{"horizontal_flip": false, "norm": "layernorm", "qk_norm": false}
Rows from block 7 of a small image classifier, named by matrix and row number. Rows with one number within an expert belong to one neuron, the router's apart. Each number is 500 + 50 x the weight over its row's rms, rounded and kept within 0 to 999. All counts start at 0. Numbers have three digits each.
Before each expert's rows are labels from the 100 images, of 14976, where the router gives the expert most weight on average: "patch colour" is the nearest of a few named colours to the mean colour under the peak. Only what is clearly more common there than usual is listed. The data: single printed letters, digits and signs in grey, bent and noisy. In brackets: how many of the 100, against the usual share in percent.
# router: router (model.blocks.7.mlp.router.weight, 16x192, trained with AdamW), inputs 0-95
# up: expert up (model.blocks.7.mlp.up, 16x192x192), inputs 0-95
# down: expert down (model.blocks.7.mlp.down, 16x192x192, transposed), outputs 0-95

# expert 3
patch colour: grey (41 vs 18.8)
router.3:570409433444446611502495488471447458436520515565551438538441557528504544453513507528572546562457510509482535542453515526498531588472424588552511493520433539546506495438495477597425474589425409411464523499468412508589396569519495567582570479522515514550467472577541515492466529555428531445
up.8:545549459420514405448520419479545504506397483524489519559529463392457475462435504537430461508479504548477442545490514520435515496564555594587533469536501497582520481464549484460544559506513545541479464375574549493493518505434542484537510569479494470544517484548473452370541529540559549450
down.8:524524509587555432495530541468496499570475489489496570519518460521486579522516605485557413431563534565465488504519485500511544466618574464467502489472507484450461494502581546503508440492532552496491372527489516544513548531511395483502454423551410407451530500449468463490514497481574472457
up.9:584512499366512480426490512559474377481441564460465431491450549444500499546494450495473425428475542524520568420555504568514617462450428490464521520441545475529534506512541463459514472513483493480404480439509521573543486581558569445482467525508542588452562539565468523542436485467474523433
down.9:371499536550475542607490557441413552566531468466503476462442497462597564493568524531586496504484461505454514487409496399470421478526579475535451505499497467530470460554433478558496507563539484428507521493435459423511540524437457554559461513477371501554488549451588439479534528528542385523
up.10:503488560503513480553471473490488506494390540601485574518494496532519468442541504435571473543567522543543570434476498467505561574551542613529493499522427538566565476461417570551446439604506543498495536548412598464522538509475492514587573468532363518484568500460555509475471463534542443508
down.10:418415580523442584465531480560497600613560472471512520557534498391513570492487534605499484466476510463427468492529594536527603454485516414572519507603549453539469500525497542497496469499511510506522436488495500550481520466535457464471400454444488452549495574437447505520454432456512569467
up.11:426488419500507542449500473591498451500522490481485555581462440537507473471470507445435512488448513475511358454466491450431532577469496533528513528467584548474509498416477553466470461449508425510560476503520623375538482430485561540518553507492482454538493541509528544538537516440532499494
down.11:487535525487533450431525496501433494536518507546458461539473595471552594498456416594498472562461464558482566582589592560580524518502539498529517554515491528502552527600430524492562484492473539509547502445550445590388415517501420410537481485452484496472568597494559445454508446600466447432
up.12:497482481564535515440564470462481548380493447523528526524510507546500484466599485461571487523480609462541550430398457483541464496518542467558494516585535437490553494405393608489590445572429458458553451520567541561507522447553518475514497454462583567408527516500528500487516523498475502491
down.12:505468508525542501512517550477498498529487547531457391507429610476525546519528548485475553489513498551485521519477399472538412560403481557477518517502431460526417539501484522398421454449496526523445486494451465496474501485547410551542569487501510510481452506387460548538566528460427520521
up.13:465393582480561484404449457439509525476519526560490450523551485474504491440423400456517492410531511493506493529481508467503384487448676462449462475439564470606501471464558605510468450469444439422443456491491518550467435443498468458434410520443407470416428420462472468507525515574493552497
down.13:460517599499494567608469537459428489454468444475482501420517445488432594475508514487500537446480432572488464406458428506505471544520417482466433495561483462427480488486467460539613497473458461450454556465476485474449477514541472500480488552637585481522493523527498538406551574448576468481
up.14:602579450481490455509444528493503586522486568531547552516596519504448497438547431513453524560512455425484373512573527583467595534617604444502561560501498537459511525492344546547436551469494516542512486573465410512449566530457529482429516505498453535578524473531498504482426499460503499589
down.14:530544470548400443595580585537499507491485495563461506496511523517448480496443565487504480445507448534527570558466473479508406507481474479557446512474458478437529413433524464498452398530532450630469585478475497509505526448535496468557478486472576494533489540462526585533572527487477597399

# expert 11
patch colour: black (78 vs 49.1)
router.11:439402440517500513554492551516567594463521527422469550493455500611495494503495430440416537478573509492586425416536525465537516526470560469406495443529472553560460508454575485526477527456542494595458501533522510396518553479560461534476464546445489594536495511532473495582536549478530378479
up.8:508432590439479516546515548524561514538513528415558476524397460520513547570520481513444376456494507491500523502514501512431492519488452473549489596568560452474497491560563506441497478592476557439556495566399473545625501530456605498503494545484490550524435481556449535509518531485519561518
down.8:509454470505493491511539497548525521459481457538443571602417389526482477568563499529489503486460469503448520506553443550509454545550437491510498466475397493425501471480445434509543464511420479463607512546543501527521533429592487508630469434472548579436560570531513503513572567508481461532
up.9:624581520449445449444478480504593571530497510542502459524543541448467495412471561527556508350588595485545539475487542498519550668490406444499486456609482497573545556487449561534489541580439505537566472498460446533447477511450421561534480533482489512424512497482507545479557448473532498527
down.9:498472441442524503526536496425597615525505502488533491611557483449486479624481366468339573500457519499485483484559501494530494425544539493478536512546542459551532496530530533559515519539515538466450518555577534477518517403523425544528503445509516572486511536586455549467536453496506486583
up.10:438491456540535544475420512622455353600437579444471536503551478445531495468599534537449419530484496543441528512530550595583505491487481545492514494490560514478488464499492356525415460507459525402492450524454503477463486574506443391480489484487521526491568483465503573484531550497538522528
down.10:499414561497530416514542536389444435475463447561535384529449500469516429570451554527552558500547474491576609517488477510440536413493489545482456515515418530424555514530523507515531500535484454539510470545477535492548453575434510499453530323509525472571539420523455529427487434465455565397
up.11:443553570555501492612512563415527439570512531489515466538484473436547578441428465505499579486456503482614527515632495384514480525536603518501453413535522484370512507581559494493434499464570521499442411471496493455456508594585572421435501502542450551538469461569516524531497541508585466467
down.11:507527447551484446484481438683306445482389480501458573471499556569478491474507540516562475533505491573485501472587609521557399486488493529462546543513547468541535476425497482542514514534421438503515630373516479450473536462506477501527496584394535562503463522487514457425481467495469524427
up.12:565354494509492494590518383536458471468416363524448580536553476474536478526477528515497533574542484484450518479468389492441523495385556413484497546514396417575403463546574576616463466561469458464481480528489512494517417500488479576469519537543474485516391479387510471487500491522476467529
down.12:470453504590456518578439558406520527625476557488513594504504450450432397465414512544521558451459470522613506477591468481501429483562494570515469445556578551495590464590552554481459604456512570558481457517511571496434487545555522483496481471551487470489469522555498549415558502509496586526
up.13:501548482561450573456538535480500536470503470510436521513508525502545441399554406470526539467496470422549553522508433549441472540538451578517425560466523520543542455545519516546445436575434532505548559487508501569511557551473471558413496477486573568508558427549425522469496516486484476562
down.13:459462495476561588428565518498520409607504565468440448449484487493457465578522439579432495524460378511504576464475504500514432468423498508551538474560451497449416578507526463506463452537380491402504573580481480504512500468518537538590552460537538542648482459424443524470503533532526478557
up.14:511551453427453538475466574510519423496507496593475527484477480442442611513490470530597544483515503588457466505451494504556466496552507586495612407549494481479444533580528467584466456573438360568435517529600493615542535510424485506463579423578533485477437420513548493367562579582529503485
down.14:510535490482403435480516511532483471604486456504479474507482424495608393448511498611458549586408455494568519461534558471473514535494570487404596455524440576484545432551412465503539485511472559434501554528611491520497578521541560500572546592553495500469517463472419481490482480453492478413

# expert 10
patch colour: black (79 vs 49.1)
router.10:497534595525471502539470526481489536564511516569460502469516430431432475552548425526441400519511456488418470442594578442547505538488477426571493454462515565516513591574444500526548579490517411466474494560529539582497452430386450465528478535442532454559516563490485498458528458542545521484
up.8:559544522499562538532454462444529448391514465518531438463469526509442550467495398420531474573496493540547535503473510538512488545513442462408394572507524535493523465487503448569532550487521597462449535499411429470499481532535483500515575495420447509556496550589526491505525405552414475601
down.8:451593547492516519494551460469428570502441418543554532475534524496468514597463471507501567563521417532543586373511481548469500500471555487539544529581535392462570456457559472482471529527359435545486420480470418506504496548472454516447456419415467507476491519560390561456610494484533408545
up.9:579488436425413480502424639521554497522493492475581573481454556511488476523486461463471440459519560500537411450574436416484465512554606540507553469582517551540548548539530480502521491445523456411515469484536567422511479528560562422468500467494344521403462423512483567505430513393401458572
down.9:516437524524475448424546529490526530502438439470450462492596475497528457507439491479520571563471490503558597419587479489520493507507598528577490554433528630447507547497521574562511547573498424456531593553432524623535507522507469501650580579484513454447495471415472514551474469541590508437
up.10:485595485512441476507429548290576495489521514556475596554475474433459520407516393477490536614476540528427510541406537391553461531469489480488557600457536470478426610532490511452567481535585455498486558437504439505498467515462523456491500424455464511471498455501524450421557437542533559572
down.10:486516511543458472471484459549554547556414530537600408478585581447443483508492451601533555463531534516523508511531459510459553534548523490590510406542382539499524577507516514501542436427493513417502495496503452495594624447493559487480414466529459532510546535551337548542464456507437559425
up.11:444434376442566550390441541533523478541523443581483410434551501567540525478452515504544462506555501557468440520579473515560463428398477503460603529515526454548472559435570471557505530575479492455489442487542438400483555455483416442478585454547580444495521459518507572502507525482526487473
down.11:536488540489507475549552422585438486428562547535515421510563515486511400557521506427448516569467469473495526465514498581499582422562523422493446517485456431501477461457489535575509475473547395491500608399507478511575443549558485458554475455456462531429491563459544468556502474529465572547
up.12:529429496392503503495488590575513577533473441499472512549531456605484519531451505531569486528473479444507535569483581479595504496541506427541578468438526498457449489512521569492569534513504553473502465537434469472453491456462519415535489576535424528437451504422453482482526414374421517499
down.12:473592439527530494586555461474482528459538565525503468578570378400562457484506485585527477518524542541480528508425520477539542619444500504597511600519620527409467478484624446539450502508483478385489488520499464407477450488475472464571480463542479477456457548478494582499564514557536498468
up.13:542467429453457566437429520478547503563529580550477571432520514467427563516478589558415446511596463494538495535410431512412529458568472471484443498514505537432532463453557486519506493522381468539486487490421567488476484520474495507523441427435504454496520504444461517489625538519526464510
down.13:507533528509532452585462512504468463512469511473474515558479535374503504558561467538498526499535472504565487512481546618595520523519435550496517540511519444467537455497525494592534561537451396575441494502501471502497487533478410574462484519512424571569440529458507445513470479434428405526
up.14:531481405588532498506434523481440506507392458493427536495493459621485500439457446562602525486597472532519402486567443441522510583429470410448566593508463464457538466456472527498473523492448552535478559449542502503585493427562546519477514510555428480473448498631542565441488506517494499449
down.14:434484573547477478436405493471546466526539531506497436563497558529533486446435575454534577429548488427537494524425492497520356462599422495463528502490466437489570444492455473479526593451520482531437571514417499478500462590528467491466484462520512513426634484480431483489409507467556488465

# expert 6
patch colour: grey (84 vs 18.8)
router.6:550538562394496458356570488425606478502566546477531496596525603480433384464504512574533496507481565546458569489460547518576414455567471458536476487475448486415542492489496470540503587463506529427463492518539497538514559591581502540489523436552534561571537514411517489483434542507531473515
up.8:484428476577453511432584500485495515448534499512588434493402478509522463541529483495429427525508535417333432550495491475397521565484534433466461531460434470473469488496481562581476473438397538428543563530522451555458531528510450406568427526459441482495550513610545460501414469495443469575
down.8:562483491495459521520455511526555455539479482473554597447489504490408553457506571482392516506465483598489494381480515520548554599500460493492436478549563505547505501540487548437459488532474503577517506434464509523594511478478479482492432540491447540489636538464539546524468477485475568370
up.9:500523487510559435471465465486530462559429518466401512401457481522443514469525514539598484519547528484507537533520454499467437498426441535616549536529524626458435419476557493482378504464443534484568451533493549521514494541447502544441478498611446537534464522563494453463461439414596497511
down.9:550501489525426554426567533493611596418571504491489474529570506455519514528444541466477507451534487444459425497527427456482472532584407624540503553457524517493471474521405427464468452449575543464416568540569499575527616577476434529509508559515525590567540525485512493403494598519423566507
up.10:483455504518553540437515469466482526514533454636490459404532495506572558386510521448535535429412472540444508601542525524551549491568509592550479494557454518515524511468453529409513470450485471423460504512549413531452602496583433456512499572563577449548532579509499441530450449473628515491
down.10:455447539581406515473478559447544536450558530497560512444613445450462455388572501561479531465488572489545392525518404456612519508484478447508512457541471457507563490568557535513497441525474485507474488423438478341450487478532458400467507463548409543476489488461491517518512513574548572455
up.11:523511549506437537540483483493481619410544450525561499493412482495425463603607630527447524518512588532661486457464509465494526525511559512491496513421483610583558534531472501429530444560555493536497470533393511474444561535485489414552495513460498543513466532474435527482515523464486558459
down.11:560458461567485506429522545503460443421561493551459449514441488575526534493437546479468459548427473495555522412493506411485507560482560466564565505475489421501535477479511520517499556449551526422565527563567460498554446431514613504480483389545458469557496467453509473471557621567548480561
up.12:464588556472538552446530554534519489457533480521513470505522575556559506556459479505469505507527530492537491404479418481441513489495581518456397544530470470423463534520486399497531399466437517472576544514558502581514585558506547540547451509563423471409409387452505467545509581479466537431
down.12:526528448511524545631461410499438437509441594440542506498489457447489497529532481528520419414491487501392433539478565509489595378479553481469453585418460487516463487424495495526517619488520457465501499611400489497419503545483473498485440512545566483571438521522542468454415494476463491541
up.13:462484467482568454512514438539517548565478443467488533482480439423486516587458541546459447438530426476468516449444487439432473523410454528423577499508484471387440569556572492442499458498585470513522505508621523511522522541492552476482470443457503447441557436483425472621496563576514445530
down.13:548500540541607526475451473540534568521371573491590537566583521455502469456555509431554474572440490542515509583553537468575512438500556530491466643415473472484588471540573518516515524497474439435403531561556519576415517461549437565473545603521545518530458514549504391434453481481465462540
up.14:444489485538550467472570502526446549561524510553420516489540448445455552516403467455486478544473546527489449495562590547482390538473475428577452524474375415522601411538446509462463525503475515455498503474478530502490526560497626512508458457461477480527387483510515525485424497477399451543
down.14:444492489517568588589566428474583541448492496515527597528603475515520515446505532543568455499558497621588464495471455490552567459495552526508463458443520526507438532558547457537574573484465498430407538530467385466571546474560453529547446469496589416625478423511466615425428427507537524465